Weights of a small sound classifier.
Model: log mel input, arch transformer.
Data: 78125 training examples, 65.5 epochs.
Rows from block 3, named by matrix and row number. Rows with one number belong to one attention dimension. Each number is 200 + 20 x the weight over its row's rms, rounded and kept within 0 to 999. All counts start at 0. After the name is the row's rms in percent of the matrix's.
# v: attention value (model.blocks.3.attn.v.weight, 256x256), inputs 0-127
# proj: attention output (model.blocks.3.attn.proj.weight, 256x256, transposed), outputs 0-127
v.71,093,149,216,206,219,231,210,191,215,212,189,209,201,206,227,227,241,243,193,202,168,202,239,193,236,227,207,213,239,233,208,179,193,223,183,193,183,167,195,221,217,232,217,217,243,199,185,214,241,208,197,226,202,227,174,192,174,197,198,213,182,196,174,202,199,182,187,214,200,193,203,232,172,201,189,214,190,207,227,178,192,196,181,184,214,170,211,233,219,215,216,235,195,188,192,198,223,182,227,194,236,181,206,209,208,228,205,189,220,220,167,206,213,153,199,248,225,211,193,227,209,158,199,211,203,201,199,192,218
proj.71,091,187,207,195,185,184,173,191,207,177,197,212,209,166,172,217,219,199,212,210,170,218,203,193,220,188,168,223,228,137,208,205,228,198,239,162,199,215,220,215,173,198,198,188,191,188,173,184,218,227,209,212,205,210,174,218,223,214,191,166,219,217,191,185,177,190,199,204,209,215,238,183,232,200,177,191,167,217,201,179,174,194,211,215,191,193,178,203,201,157,200,197,183,205,218,203,211,181,176,228,207,197,187,232,210,193,224,188,179,217,207,256,194,186,177,221,209,177,208,172,188,206,223,195,164,225,231,225,201
v.72,094,214,187,193,227,182,224,206,175,232,215,210,185,225,209,218,254,147,180,198,199,195,195,226,207,237,245,169,198,193,220,198,211,188,234,194,205,197,169,219,187,214,198,234,199,225,207,211,193,205,196,226,218,196,172,166,184,161,206,167,168,204,205,230,238,182,215,197,175,211,216,226,219,195,194,209,171,196,236,187,226,248,198,228,225,216,182,181,214,167,173,176,193,211,199,188,201,196,213,190,189,167,193,184,182,189,237,186,191,178,213,186,210,182,178,178,216,201,187,175,184,204,166,211,181,176,163,178,236
proj.72,089,155,221,213,211,175,199,220,206,209,217,197,169,206,232,214,193,202,214,188,198,229,203,194,242,219,197,218,203,189,214,226,204,213,202,169,178,190,178,192,177,190,173,191,197,201,194,205,168,186,199,174,188,231,214,215,221,218,210,180,211,214,235,207,184,191,155,217,192,222,182,167,186,180,190,179,195,207,233,200,181,202,199,215,228,174,242,218,205,232,220,217,193,197,168,205,213,174,179,201,197,224,207,205,195,182,207,212,191,220,219,194,201,172,155,225,208,236,184,204,225,189,222,214,209,175,209,207,198
v.73,095,187,234,193,193,194,219,259,211,195,207,236,191,192,210,225,223,147,177,178,183,191,175,199,234,203,199,187,168,154,196,221,195,215,220,171,217,195,203,191,211,185,218,204,222,199,159,216,194,224,212,189,189,206,216,196,158,227,217,175,160,208,228,204,184,177,182,223,156,190,175,183,200,211,215,212,184,201,190,189,195,201,207,175,204,219,205,220,184,192,199,212,200,181,212,209,221,209,219,226,178,234,229,204,196,223,210,211,185,173,170,202,220,203,189,233,199,197,214,186,181,189,195,194,169,181,175,208,189
proj.73,099,195,215,245,212,182,189,197,151,247,220,228,224,197,198,189,204,183,195,224,220,169,206,197,185,210,249,224,181,213,181,188,172,226,226,210,201,230,181,172,210,218,201,180,211,243,187,203,180,231,184,180,198,174,215,210,203,189,178,209,208,191,200,232,174,243,188,210,206,172,204,185,202,185,194,209,211,186,206,214,170,186,187,228,248,172,218,233,226,197,198,212,221,211,194,198,201,194,231,208,199,188,215,201,195,160,213,196,197,167,233,193,208,187,189,167,189,184,185,194,221,207,214,178,228,180,203,174,146
v.74,089,162,148,209,209,192,193,183,182,206,222,198,176,199,217,194,174,148,177,198,176,222,204,214,163,219,207,196,175,207,212,166,190,202,190,212,228,204,215,195,181,200,198,208,188,211,169,246,216,208,180,211,188,183,179,196,204,192,206,161,231,184,176,181,218,192,166,191,225,225,197,175,217,212,199,209,187,179,204,221,195,184,185,206,198,205,171,213,177,170,169,200,224,164,192,210,200,180,162,208,204,163,194,201,212,232,199,172,198,184,184,228,225,217,204,174,171,193,211,197,208,210,233,219,208,185,167,152,146
proj.74,087,136,210,189,180,192,163,209,189,211,224,192,201,219,161,172,211,190,160,165,198,195,176,227,185,231,181,209,208,220,194,239,178,189,169,165,161,205,186,197,202,221,194,204,203,197,165,230,175,176,194,205,177,184,196,189,200,229,213,185,179,239,190,188,215,203,221,214,176,185,161,205,224,179,218,222,220,209,231,213,198,185,205,232,197,175,179,205,197,219,218,169,186,155,216,181,217,190,172,198,200,216,173,202,237,185,197,213,204,197,196,174,206,193,208,208,187,204,205,207,176,202,207,190,206,175,249,162,193
v.75,088,199,193,187,227,184,216,173,198,210,189,184,186,197,219,227,174,186,204,186,232,157,191,186,199,192,189,230,211,221,181,212,203,195,179,219,194,195,195,203,201,197,207,190,165,194,212,218,235,224,188,209,207,201,207,157,146,229,236,166,211,209,219,171,197,202,179,221,182,169,248,190,206,208,216,177,166,224,196,177,225,238,221,209,175,221,238,235,163,210,205,219,226,190,208,155,207,228,188,186,184,213,227,229,200,212,195,202,231,173,211,203,230,181,234,198,204,223,194,180,194,200,181,233,175,200,188,200,178
proj.75,100,208,179,194,212,204,203,202,210,207,217,209,239,198,166,185,197,200,212,232,190,200,221,191,164,219,203,232,167,200,191,194,204,192,219,210,211,217,172,193,229,163,185,193,159,186,247,193,191,176,213,173,191,183,182,226,215,191,201,226,168,227,199,223,203,241,234,190,210,219,172,211,165,186,206,200,223,217,212,204,199,205,204,231,222,227,165,211,183,177,213,218,182,213,214,208,232,186,191,221,172,171,194,231,244,175,204,179,201,164,200,203,201,197,213,250,173,195,191,188,200,214,193,218,164,172,201,195,211
v.76,112,205,202,212,215,141,200,165,176,238,179,202,221,176,193,186,206,173,208,243,212,208,196,215,206,219,187,218,203,214,193,199,198,194,210,194,208,197,201,191,200,225,213,187,188,205,190,171,241,212,187,176,187,210,231,166,237,180,173,207,146,234,244,212,196,209,194,208,208,228,218,189,218,221,216,219,193,210,200,256,191,201,197,218,231,181,162,184,184,213,208,221,194,212,181,240,196,201,192,189,201,194,192,210,204,219,167,232,168,212,241,193,173,208,193,196,201,182,223,176,226,189,199,163,179,197,167,211,204
proj.76,104,204,243,206,230,215,212,215,189,171,188,198,201,232,171,216,143,193,213,222,199,195,213,201,201,196,202,145,205,176,201,218,197,224,217,235,198,215,204,201,188,185,168,199,165,193,218,208,185,195,206,220,200,203,184,220,178,225,210,197,195,195,190,205,230,201,246,157,203,200,187,213,194,222,200,190,205,190,188,179,189,221,206,181,190,223,193,188,212,198,229,184,217,179,196,219,177,212,194,209,201,222,177,202,195,193,194,171,231,205,184,199,260,194,186,217,223,205,157,204,164,169,196,184,211,211,177,200,229
v.77,099,214,203,180,207,186,221,189,184,183,165,192,223,214,220,235,183,216,206,220,211,158,217,194,196,208,208,197,226,190,196,232,192,183,194,199,178,167,243,205,226,214,186,191,201,191,191,184,231,204,182,209,183,222,210,207,149,217,225,213,135,197,212,198,224,178,223,198,201,221,189,233,179,186,165,185,186,211,203,201,191,203,186,224,196,202,188,219,229,213,193,199,194,190,197,217,235,199,174,223,235,205,242,198,208,216,236,192,215,183,187,167,220,157,179,189,185,194,209,214,214,221,205,193,184,212,196,208,251
proj.77,106,235,224,196,213,217,210,188,199,220,183,213,216,190,156,187,184,202,172,199,211,174,194,215,197,184,186,221,216,173,186,219,168,196,199,209,206,189,199,220,188,173,205,218,204,232,179,216,198,197,194,175,226,179,198,243,204,226,193,180,204,189,199,165,189,168,183,215,199,194,206,257,158,207,226,212,186,190,195,182,212,185,199,222,206,203,238,188,215,165,172,184,246,184,222,191,201,171,230,218,192,214,177,226,183,224,172,162,225,230,213,210,155,191,213,226,219,169,205,187,196,237,176,200,201,196,204,169,188
v.78,099,240,199,184,203,179,210,188,208,207,217,197,202,188,189,186,202,252,191,252,210,212,217,189,208,182,173,199,213,197,208,188,221,167,193,190,208,197,217,219,205,211,203,212,178,209,169,212,187,202,203,221,222,208,211,201,221,145,154,191,196,208,238,204,200,169,218,205,203,212,191,202,208,211,232,179,224,204,183,205,176,207,172,224,219,193,214,202,220,215,226,220,185,211,214,263,204,228,206,206,209,206,190,183,219,179,235,197,212,184,178,221,176,224,191,152,211,244,185,158,216,201,229,194,196,203,214,206,223
proj.78,098,176,270,184,212,191,197,225,193,207,223,181,199,222,192,215,187,174,212,190,227,172,232,209,202,181,210,174,219,206,192,187,205,199,165,185,226,218,199,181,166,173,162,199,216,187,212,182,216,226,206,207,187,213,218,219,187,193,206,183,192,191,219,190,194,197,217,166,200,195,182,212,226,207,244,182,197,188,167,195,223,218,221,204,240,200,202,210,215,206,181,212,211,196,217,211,205,177,224,184,231,230,220,189,195,222,178,226,169,235,195,212,213,226,188,171,200,185,202,211,203,208,199,227,198,195,208,194,213
v.79,106,226,245,210,160,211,194,188,188,193,230,203,191,234,220,187,185,212,187,198,200,198,232,196,229,199,192,196,227,214,201,176,213,190,216,183,177,189,200,210,194,186,189,232,168,195,181,219,185,195,189,201,189,200,207,207,225,207,215,227,208,201,202,207,196,183,190,194,208,200,168,197,200,200,213,194,236,184,213,205,195,222,203,224,188,166,170,219,190,226,203,218,173,209,217,190,195,182,198,230,218,215,206,219,216,210,194,223,206,180,169,203,231,182,226,215,165,243,177,242,208,181,211,237,176,195,213,179,215
proj.79,105,201,191,186,166,208,208,213,233,175,154,218,218,201,189,215,202,181,176,197,176,156,191,213,201,205,198,192,219,169,216,245,200,179,182,206,194,214,226,191,189,183,258,190,203,199,207,180,272,215,236,166,210,185,185,212,179,186,193,213,177,194,199,218,225,154,181,191,204,203,208,234,199,215,230,243,230,184,224,225,193,207,161,191,165,186,167,207,206,209,185,188,192,215,204,171,161,207,198,193,204,185,216,215,197,230,199,184,162,232,184,230,181,166,194,178,230,194,191,205,185,241,171,159,172,207,221,190,199
v.80,090,214,164,213,208,188,212,179,182,177,239,205,192,229,142,228,218,147,192,204,211,158,188,193,186,216,209,187,192,196,217,211,222,209,183,170,172,211,204,185,207,195,189,214,207,182,180,181,181,212,171,231,228,195,211,186,160,228,182,193,189,172,210,223,198,193,215,207,218,200,200,187,184,187,187,210,200,184,194,168,191,194,168,179,214,191,221,186,158,203,205,194,205,184,182,205,186,180,214,182,192,197,189,206,195,159,217,223,222,189,203,208,155,199,165,213,194,228,231,200,180,220,194,191,227,234,173,200,212
proj.80,096,151,191,160,225,170,207,201,175,218,190,169,218,226,201,192,204,225,189,179,170,213,212,186,192,198,206,228,168,213,211,213,214,179,215,177,210,233,201,193,195,189,174,213,166,182,178,189,179,203,175,190,186,223,233,212,217,203,233,197,219,186,209,165,181,185,202,201,224,177,196,204,201,252,205,198,184,217,186,189,227,219,210,194,195,226,226,161,180,193,136,184,175,216,194,224,193,213,193,210,222,199,203,245,167,232,183,207,233,186,197,175,229,233,202,214,217,189,208,193,186,211,225,227,220,171,216,194,199
v.81,102,212,206,220,228,208,176,218,168,214,176,199,199,165,233,215,159,205,173,208,204,182,163,194,184,172,242,195,182,202,177,169,193,205,198,213,183,188,214,204,207,214,223,202,206,220,210,163,193,216,206,200,176,219,216,209,175,195,205,231,161,197,171,212,178,206,194,195,177,190,215,242,159,205,206,240,215,219,242,213,222,208,217,220,181,180,198,198,202,218,207,180,215,202,207,182,196,212,194,175,170,227,182,192,206,199,219,213,176,182,187,216,178,208,193,191,203,201,201,179,233,233,213,201,185,207,180,234,184
proj.81,100,232,191,189,198,207,228,179,202,233,181,197,212,204,204,192,234,233,223,210,174,235,219,216,198,217,228,195,229,209,209,158,200,218,209,191,182,220,185,239,191,195,186,196,162,192,222,201,209,232,226,210,180,216,197,187,193,233,213,235,216,162,208,198,165,179,217,218,217,181,177,169,219,221,167,190,152,218,202,203,174,204,190,166,199,200,201,251,158,220,216,209,241,213,239,179,229,195,192,201,176,212,165,210,187,220,197,183,213,198,230,200,205,182,201,200,165,203,234,198,194,189,237,184,197,223,207,184,186
v.82,107,257,235,187,200,218,168,155,202,213,201,210,219,181,188,184,185,238,251,260,201,221,176,174,247,169,167,203,202,191,193,213,216,197,210,171,204,215,176,202,235,202,185,172,176,187,177,189,166,191,188,182,206,223,209,191,194,183,190,220,194,242,222,167,201,207,191,169,172,191,194,174,191,187,188,191,228,172,178,206,154,184,199,195,246,174,177,182,203,191,205,217,237,197,219,199,181,218,178,197,202,204,175,203,202,163,211,198,206,206,210,236,220,206,207,196,211,205,198,213,201,198,200,205,172,177,212,210,234
proj.82,107,199,238,220,186,204,213,247,192,182,174,220,232,173,238,226,225,213,177,228,223,213,207,204,183,199,187,165,211,187,187,198,185,202,189,204,190,189,207,207,184,187,200,169,229,200,224,179,240,262,232,211,218,160,181,202,199,198,187,220,210,187,188,191,228,210,197,205,160,218,208,220,198,232,160,218,214,200,176,202,181,197,240,211,214,220,197,178,202,232,165,204,189,194,228,233,181,194,204,204,182,179,169,185,177,214,194,185,209,166,186,192,210,227,188,210,178,181,237,219,190,218,203,184,207,226,175,197,227
v.83,089,186,180,228,186,202,193,165,192,189,188,235,180,168,226,218,205,171,197,230,222,182,254,209,189,189,177,173,208,205,180,189,198,238,199,184,159,230,195,206,217,172,221,217,181,213,188,163,192,158,192,210,188,209,234,191,197,172,231,236,186,182,190,218,196,193,205,181,224,189,167,182,168,178,163,195,224,180,202,203,168,210,215,186,201,204,189,196,209,228,191,183,194,206,162,195,205,193,244,199,199,209,202,231,196,165,181,230,172,198,201,174,194,202,201,193,216,213,210,214,236,172,222,197,180,193,183,187,190
proj.83,092,216,169,234,209,222,226,211,192,203,197,227,234,195,170,212,183,201,203,149,178,218,220,202,236,154,194,188,232,222,213,215,198,196,200,209,204,212,215,176,196,141,215,195,196,194,179,208,237,192,219,196,195,213,189,173,175,225,194,187,155,166,193,198,193,146,201,193,196,178,186,210,197,178,170,239,228,191,188,186,189,206,168,197,170,196,220,218,192,210,202,192,186,226,194,214,198,252,193,190,196,211,189,200,150,201,202,206,219,207,182,229,207,168,207,195,191,190,222,196,193,202,190,182,220,204,257,187,180
v.84,107,198,219,177,209,183,185,188,161,216,196,186,211,199,192,202,167,195,195,213,191,183,192,195,230,241,208,186,200,216,195,206,253,179,192,226,195,198,213,213,202,197,189,197,223,197,213,227,162,226,228,226,219,202,180,188,215,185,203,181,178,168,181,187,171,169,222,220,201,210,206,199,189,195,211,241,187,159,187,204,226,230,213,190,197,187,224,190,163,185,153,186,183,196,170,215,164,186,232,189,202,187,216,176,198,212,169,203,218,193,217,202,195,208,203,171,163,176,188,197,163,239,178,188,208,199,195,251,214
proj.84,101,153,221,181,231,205,202,181,201,199,207,176,215,187,187,181,200,199,186,189,212,203,200,213,210,213,174,246,170,198,207,181,202,182,181,180,221,219,185,200,193,184,211,173,206,243,210,196,198,183,188,207,178,213,238,237,187,209,215,187,217,182,194,190,204,224,201,176,214,201,204,195,188,225,205,161,188,236,195,198,186,210,201,230,174,188,197,187,204,224,227,259,191,212,208,173,172,183,193,214,219,222,217,188,179,207,193,253,206,220,173,211,221,201,166,249,177,203,216,214,184,186,185,214,207,200,213,210,164
v.85,099,190,203,184,201,179,191,174,225,207,194,177,201,184,142,231,192,217,199,202,194,228,162,179,205,158,194,195,219,210,224,216,203,192,195,197,190,223,222,217,216,220,204,170,177,214,217,241,208,201,206,199,208,190,210,223,254,195,203,217,224,204,227,201,211,195,195,180,212,171,208,212,235,237,187,202,215,214,201,179,218,208,165,192,215,201,193,199,211,198,198,198,165,189,228,206,143,176,194,193,207,217,189,203,197,216,225,203,188,181,205,198,198,199,186,173,208,198,192,151,191,203,226,192,188,195,217,226,194
proj.85,099,187,217,179,172,203,227,230,195,154,185,213,199,215,218,213,210,170,234,221,208,203,234,231,189,203,184,219,221,184,213,183,188,215,184,205,235,192,175,197,188,200,166,196,211,231,197,194,189,199,191,197,197,205,209,187,191,206,154,253,165,190,176,214,220,227,201,218,158,210,184,206,197,208,202,184,206,188,180,198,183,180,216,206,199,188,192,218,171,215,204,175,223,198,192,206,189,208,176,164,226,210,200,198,209,187,209,212,191,195,189,218,176,233,227,193,206,237,205,218,185,188,213,216,204,226,219,180,225
v.86,096,222,174,205,162,188,171,201,226,174,202,192,207,205,216,212,174,181,201,217,211,168,181,196,220,204,172,206,218,202,191,177,186,226,183,177,179,163,200,215,186,217,178,235,229,196,199,187,192,202,222,212,186,188,169,199,197,216,203,235,217,208,168,147,223,166,226,169,203,195,186,174,212,182,178,182,183,183,212,227,194,209,166,183,181,220,185,169,232,212,214,214,231,161,201,213,242,153,143,219,218,194,213,230,207,193,160,170,204,197,202,198,206,133,207,188,203,215,190,209,173,172,189,211,203,209,169,171,192
proj.86,098,179,192,210,230,171,207,201,205,243,185,222,226,198,183,221,189,191,181,168,216,210,199,204,209,175,186,225,179,214,166,212,200,191,234,201,161,192,180,190,208,173,202,224,236,225,215,199,211,207,178,220,187,179,188,198,230,197,206,201,221,180,181,187,198,197,181,197,220,209,207,241,174,221,182,216,178,190,191,204,180,185,207,194,223,220,178,224,182,209,195,184,198,160,198,188,188,221,211,171,207,188,168,240,163,223,175,218,196,223,197,167,218,190,172,198,234,159,192,196,243,197,217,182,201,229,195,179,196
v.87,090,216,192,204,185,195,203,211,213,195,196,178,207,201,213,211,195,148,184,163,190,223,209,163,184,192,194,160,176,186,210,173,203,209,210,174,212,196,207,196,230,197,178,193,213,197,223,217,201,191,187,190,182,177,181,225,194,215,212,216,197,217,170,208,200,216,240,216,224,172,251,187,202,226,229,186,195,206,202,205,222,209,195,165,177,214,174,219,221,203,181,192,202,214,227,168,216,206,170,205,184,167,240,187,239,195,212,190,220,149,205,186,223,206,170,197,190,171,192,240,193,183,186,219,194,206,215,177,188
proj.87,093,202,167,207,213,223,190,216,209,198,216,188,182,203,189,187,228,184,198,192,164,213,177,216,201,200,205,249,247,198,189,174,206,190,172,182,178,171,188,206,221,190,229,200,214,214,211,139,182,173,190,199,165,192,211,172,194,199,183,223,186,214,209,219,231,220,165,190,202,228,203,230,212,199,193,212,193,211,213,199,196,212,237,234,223,221,213,222,169,213,213,186,207,222,175,222,206,215,205,210,191,213,206,207,188,237,211,211,180,197,193,176,217,196,226,185,203,220,220,202,206,212,179,209,178,177,182,189,218
v.88,089,190,217,200,212,225,217,238,190,185,225,180,221,201,175,186,179,226,215,237,206,245,172,206,202,202,214,226,208,206,190,209,223,230,166,200,197,209,156,178,180,193,212,212,177,236,160,174,227,179,220,212,193,219,210,171,217,232,169,209,198,202,211,212,159,189,221,193,189,212,194,224,167,211,220,199,221,169,175,212,209,195,229,192,205,235,199,209,194,207,176,224,197,223,209,204,203,189,217,208,220,183,195,167,191,185,235,171,183,238,194,241,180,211,211,220,199,207,191,178,177,188,222,189,219,188,204,235,235
proj.88,095,219,178,191,178,194,168,207,202,169,185,189,208,215,218,198,214,232,206,198,172,195,190,164,194,181,206,183,207,196,227,170,226,173,209,223,183,198,212,198,166,207,177,216,193,195,206,185,203,197,214,207,206,179,222,205,179,156,176,150,207,211,154,208,201,200,217,198,201,206,179,192,199,198,227,203,208,219,199,234,215,191,155,191,211,215,197,187,219,211,211,238,202,201,211,219,196,221,236,228,198,242,229,202,165,160,177,219,214,234,243,190,191,200,219,154,166,169,235,183,213,206,194,190,209,199,213,191,213
v.89,096,198,222,147,229,164,211,232,186,206,199,228,197,197,221,225,164,227,208,213,223,190,198,200,205,195,232,172,184,199,213,245,225,204,203,172,178,172,229,195,195,176,198,205,207,185,208,183,212,188,197,185,183,235,194,183,188,207,189,208,164,193,235,195,186,185,196,191,175,184,183,185,236,189,218,185,203,185,191,205,199,192,144,205,222,226,191,169,240,181,211,244,190,183,200,217,181,250,212,218,227,198,236,168,175,223,216,189,200,186,198,184,184,209,233,178,192,181,197,193,174,201,218,169,203,181,190,174,222
proj.89,096,239,185,224,205,223,164,223,207,216,209,221,188,168,186,237,178,218,171,198,205,205,216,181,191,211,212,219,157,179,196,232,179,158,186,223,199,219,227,194,189,204,196,160,220,204,156,202,194,205,224,181,199,172,207,231,194,201,175,206,206,189,164,200,224,199,189,200,200,187,224,169,181,229,224,215,197,205,180,238,175,179,202,186,177,239,207,208,154,192,185,205,200,213,199,205,182,204,245,176,244,192,195,208,216,186,188,209,189,204,217,176,217,191,200,177,228,194,222,208,207,201,174,217,195,198,193,190,206
v.90,097,189,192,191,210,198,212,189,226,202,227,200,190,211,206,180,160,207,204,175,211,193,212,192,228,188,187,206,220,206,155,208,230,250,197,179,214,192,159,259,230,232,229,228,208,183,183,210,219,196,206,210,184,190,194,214,205,194,215,253,213,190,175,180,215,161,203,196,192,199,183,190,197,231,169,204,201,211,199,198,165,175,195,205,249,230,186,199,187,202,215,212,211,183,172,218,219,210,186,214,158,194,203,189,204,212,203,212,211,201,223,198,213,213,208,226,232,201,231,201,220,193,192,193,219,206,225,192,180
proj.90,102,241,196,190,192,179,210,160,214,186,171,214,165,205,208,188,173,205,220,235,217,177,230,181,162,200,211,210,203,200,210,198,215,202,200,214,193,175,187,222,200,224,198,209,187,200,232,199,219,201,169,178,203,204,194,178,182,221,194,190,200,223,220,179,206,197,209,202,198,199,222,208,218,210,237,206,205,183,195,224,224,190,200,216,190,226,222,197,209,195,204,170,167,191,211,197,184,171,209,209,241,215,169,221,166,191,189,218,203,174,261,199,169,196,201,184,209,179,190,178,174,245,203,184,237,198,236,227,209
v.91,106,223,171,214,197,233,215,193,210,182,168,179,214,199,194,173,190,255,219,201,222,187,202,190,166,173,190,194,217,225,219,203,201,200,212,228,187,201,200,207,197,186,220,191,170,201,173,211,197,202,185,199,228,232,181,240,224,178,244,212,197,216,180,206,219,214,209,200,232,177,219,220,146,197,197,192,224,183,211,201,212,194,198,204,205,188,195,208,221,233,224,212,191,183,197,193,185,212,214,204,183,209,184,190,220,179,215,177,230,190,187,208,195,191,211,202,176,190,204,192,187,207,219,190,186,189,189,193,209
proj.91,102,244,207,183,189,171,219,197,203,205,199,213,232,176,205,189,238,166,184,183,184,191,192,168,164,210,217,171,202,214,209,169,176,228,175,161,205,202,191,193,216,221,163,230,192,218,238,200,163,201,224,205,232,161,210,193,220,178,173,258,234,175,233,189,204,166,186,219,175,238,182,244,206,202,198,248,180,174,160,196,187,218,192,190,191,226,198,189,215,186,185,195,169,192,198,199,214,211,199,170,197,208,214,181,209,222,194,181,217,219,213,191,208,202,207,204,199,187,184,197,156,226,211,178,194,215,214,216,214
v.92,105,228,205,195,205,180,194,160,188,223,177,231,195,207,195,183,211,178,211,216,215,179,225,176,220,212,174,195,204,220,191,224,238,181,175,186,203,211,236,203,174,232,217,202,187,225,171,194,209,207,213,211,190,218,213,198,210,189,180,186,176,168,181,233,196,177,166,174,175,212,167,208,181,180,214,233,213,174,184,159,210,213,201,232,217,162,171,189,220,222,189,219,158,148,208,180,163,226,217,215,204,199,185,210,184,193,207,201,168,209,201,236,203,200,177,192,214,178,192,189,199,215,202,194,197,166,175,235,204
proj.92,096,191,228,207,184,190,211,234,191,200,183,205,236,181,182,169,209,186,210,203,206,223,194,224,149,187,227,199,196,222,199,186,178,193,228,237,187,227,187,241,163,164,213,204,164,195,159,241,220,212,216,169,230,210,214,179,180,201,238,202,218,186,209,200,222,204,257,189,185,231,201,219,176,198,201,201,216,188,211,237,169,179,194,209,230,231,195,233,214,188,182,249,192,178,204,174,200,223,161,176,195,199,168,196,201,208,234,167,214,221,210,234,212,191,234,191,230,195,202,168,166,175,197,205,218,215,209,190,197
v.93,104,184,203,181,182,212,188,217,198,193,197,201,201,217,188,233,208,195,175,166,216,195,210,203,171,203,214,197,223,244,190,173,196,198,179,187,200,219,229,233,213,181,224,193,184,179,198,192,180,186,185,218,169,216,209,231,211,207,149,189,228,171,225,203,209,188,202,178,187,165,188,213,201,168,183,193,222,216,183,179,181,202,178,202,202,195,221,204,203,175,228,186,212,189,214,200,199,210,231,212,201,167,237,226,197,201,165,209,242,198,201,213,175,203,199,200,198,190,193,225,197,204,201,180,246,239,197,190,135
proj.93,100,204,168,187,169,224,181,246,184,210,216,202,192,172,167,178,178,191,180,208,204,210,193,221,185,189,241,222,209,175,183,170,203,198,206,205,199,206,195,175,199,241,208,184,217,224,179,175,201,216,186,177,165,242,188,188,155,192,213,154,223,213,181,195,176,168,215,235,250,179,203,171,193,192,233,205,195,221,211,215,192,215,204,216,189,210,189,221,198,172,210,191,211,219,188,196,195,234,205,155,195,217,189,207,175,218,205,196,198,192,204,202,188,193,176,220,237,199,228,192,198,187,212,201,195,175,256,201,205
v.94,104,188,199,214,173,208,170,216,194,200,214,192,197,209,180,190,194,194,186,210,227,161,224,175,232,200,169,208,220,169,223,218,202,244,176,170,179,218,180,222,207,176,199,163,192,176,208,219,186,218,199,189,199,234,213,226,198,227,191,180,205,199,164,187,170,216,162,177,213,214,176,182,205,189,218,219,190,176,226,221,196,246,205,181,203,196,206,171,187,205,173,171,216,191,211,155,156,188,203,189,188,217,172,194,187,203,202,214,153,216,213,226,182,217,189,219,193,194,226,201,172,201,142,212,206,196,203,185,188
proj.94,108,181,143,202,186,215,178,214,190,211,202,188,209,183,214,219,204,196,214,192,170,208,188,240,168,185,182,217,186,222,177,194,236,197,200,233,204,185,193,206,215,203,240,186,198,194,194,203,223,189,184,189,246,247,231,196,188,193,226,222,180,194,188,234,195,211,213,166,173,216,196,175,231,206,178,154,212,258,169,178,193,177,176,195,159,174,199,188,218,206,205,205,196,204,201,170,202,223,209,230,181,180,223,196,209,185,188,211,191,172,197,182,216,216,196,192,171,173,230,188,205,182,194,200,182,211,217,203,201
v.95,092,215,195,184,201,197,191,225,195,199,210,192,217,192,219,173,215,191,191,191,179,182,199,175,174,188,224,228,158,215,218,221,178,190,192,194,173,169,185,198,199,213,203,207,166,201,194,198,189,169,217,193,215,197,228,193,204,167,189,191,193,207,204,188,161,193,220,179,197,214,176,177,206,209,205,180,197,171,180,196,202,149,250,193,224,210,196,189,186,191,213,194,215,198,203,186,186,251,206,185,194,210,216,184,226,192,243,191,210,180,207,224,146,198,213,158,201,221,185,152,187,206,249,174,170,194,210,202,191
proj.95,092,177,213,208,222,214,173,235,191,202,184,207,194,188,199,208,177,241,220,201,249,149,192,198,150,161,204,190,223,227,199,205,193,221,219,197,195,216,205,208,203,208,190,192,195,172,190,261,196,198,207,161,198,169,187,167,189,199,211,240,194,188,184,199,206,218,177,209,151,204,166,198,191,191,207,208,214,213,205,192,209,189,209,204,189,213,203,203,171,194,192,201,220,189,185,223,195,211,243,171,203,166,199,178,199,200,191,201,189,168,224,186,212,211,191,214,192,218,192,198,199,192,203,192,217,228,193,185,198
v.96,096,203,217,203,177,197,187,169,200,185,193,191,175,179,180,174,213,219,192,208,206,188,189,199,195,183,187,182,194,173,197,155,220,208,190,223,230,235,192,189,184,197,183,189,207,234,158,186,219,204,201,208,204,147,217,232,218,175,192,220,182,187,230,240,222,207,230,196,194,210,232,161,175,198,194,206,177,233,211,189,167,222,224,264,183,217,171,232,170,235,172,186,169,233,201,228,206,165,208,218,177,233,182,203,185,225,195,196,183,215,213,215,234,206,229,201,221,208,227,211,200,204,208,195,214,190,225,202,198
proj.96,094,207,224,206,206,213,217,209,197,225,180,190,229,197,196,209,206,209,198,196,161,223,202,192,232,196,204,189,205,196,204,225,178,213,216,206,214,190,212,197,199,197,201,208,221,217,193,184,182,205,213,223,198,165,216,225,194,204,204,179,216,146,217,183,168,203,201,197,157,190,223,163,178,171,204,201,182,228,167,226,202,187,185,194,197,214,229,207,170,209,192,175,158,201,201,201,216,192,192,184,196,195,176,197,214,202,185,216,201,202,171,200,200,200,217,160,147,219,216,164,182,206,221,197,158,176,216,174,217
v.97,094,174,209,180,197,201,182,220,225,200,168,198,224,189,189,184,186,192,244,218,157,201,214,202,207,186,186,184,204,197,203,222,200,205,203,199,219,208,171,194,171,212,187,187,221,218,192,166,181,218,196,181,172,219,195,215,225,222,213,199,224,221,164,223,190,212,194,198,215,204,211,239,224,212,169,163,219,193,161,236,202,178,207,189,189,172,193,195,225,213,224,176,195,160,224,156,188,178,207,199,217,219,193,224,216,174,177,214,209,193,213,178,168,218,204,199,183,188,187,220,205,200,192,219,226,222,206,184,206
proj.97,089,186,182,230,210,215,220,217,229,194,230,215,237,153,174,210,215,212,201,202,202,224,227,205,199,209,230,184,187,229,207,179,198,221,159,187,213,196,231,208,192,214,215,191,209,196,179,225,210,228,175,213,208,194,219,199,186,210,159,175,183,196,197,197,207,200,172,192,178,183,166,193,225,197,182,213,183,203,185,203,192,174,187,217,185,242,178,208,173,189,214,181,179,202,200,175,163,206,200,210,220,186,207,214,198,192,229,195,188,204,194,202,192,200,171,181,196,203,176,195,193,185,174,197,190,196,240,203,206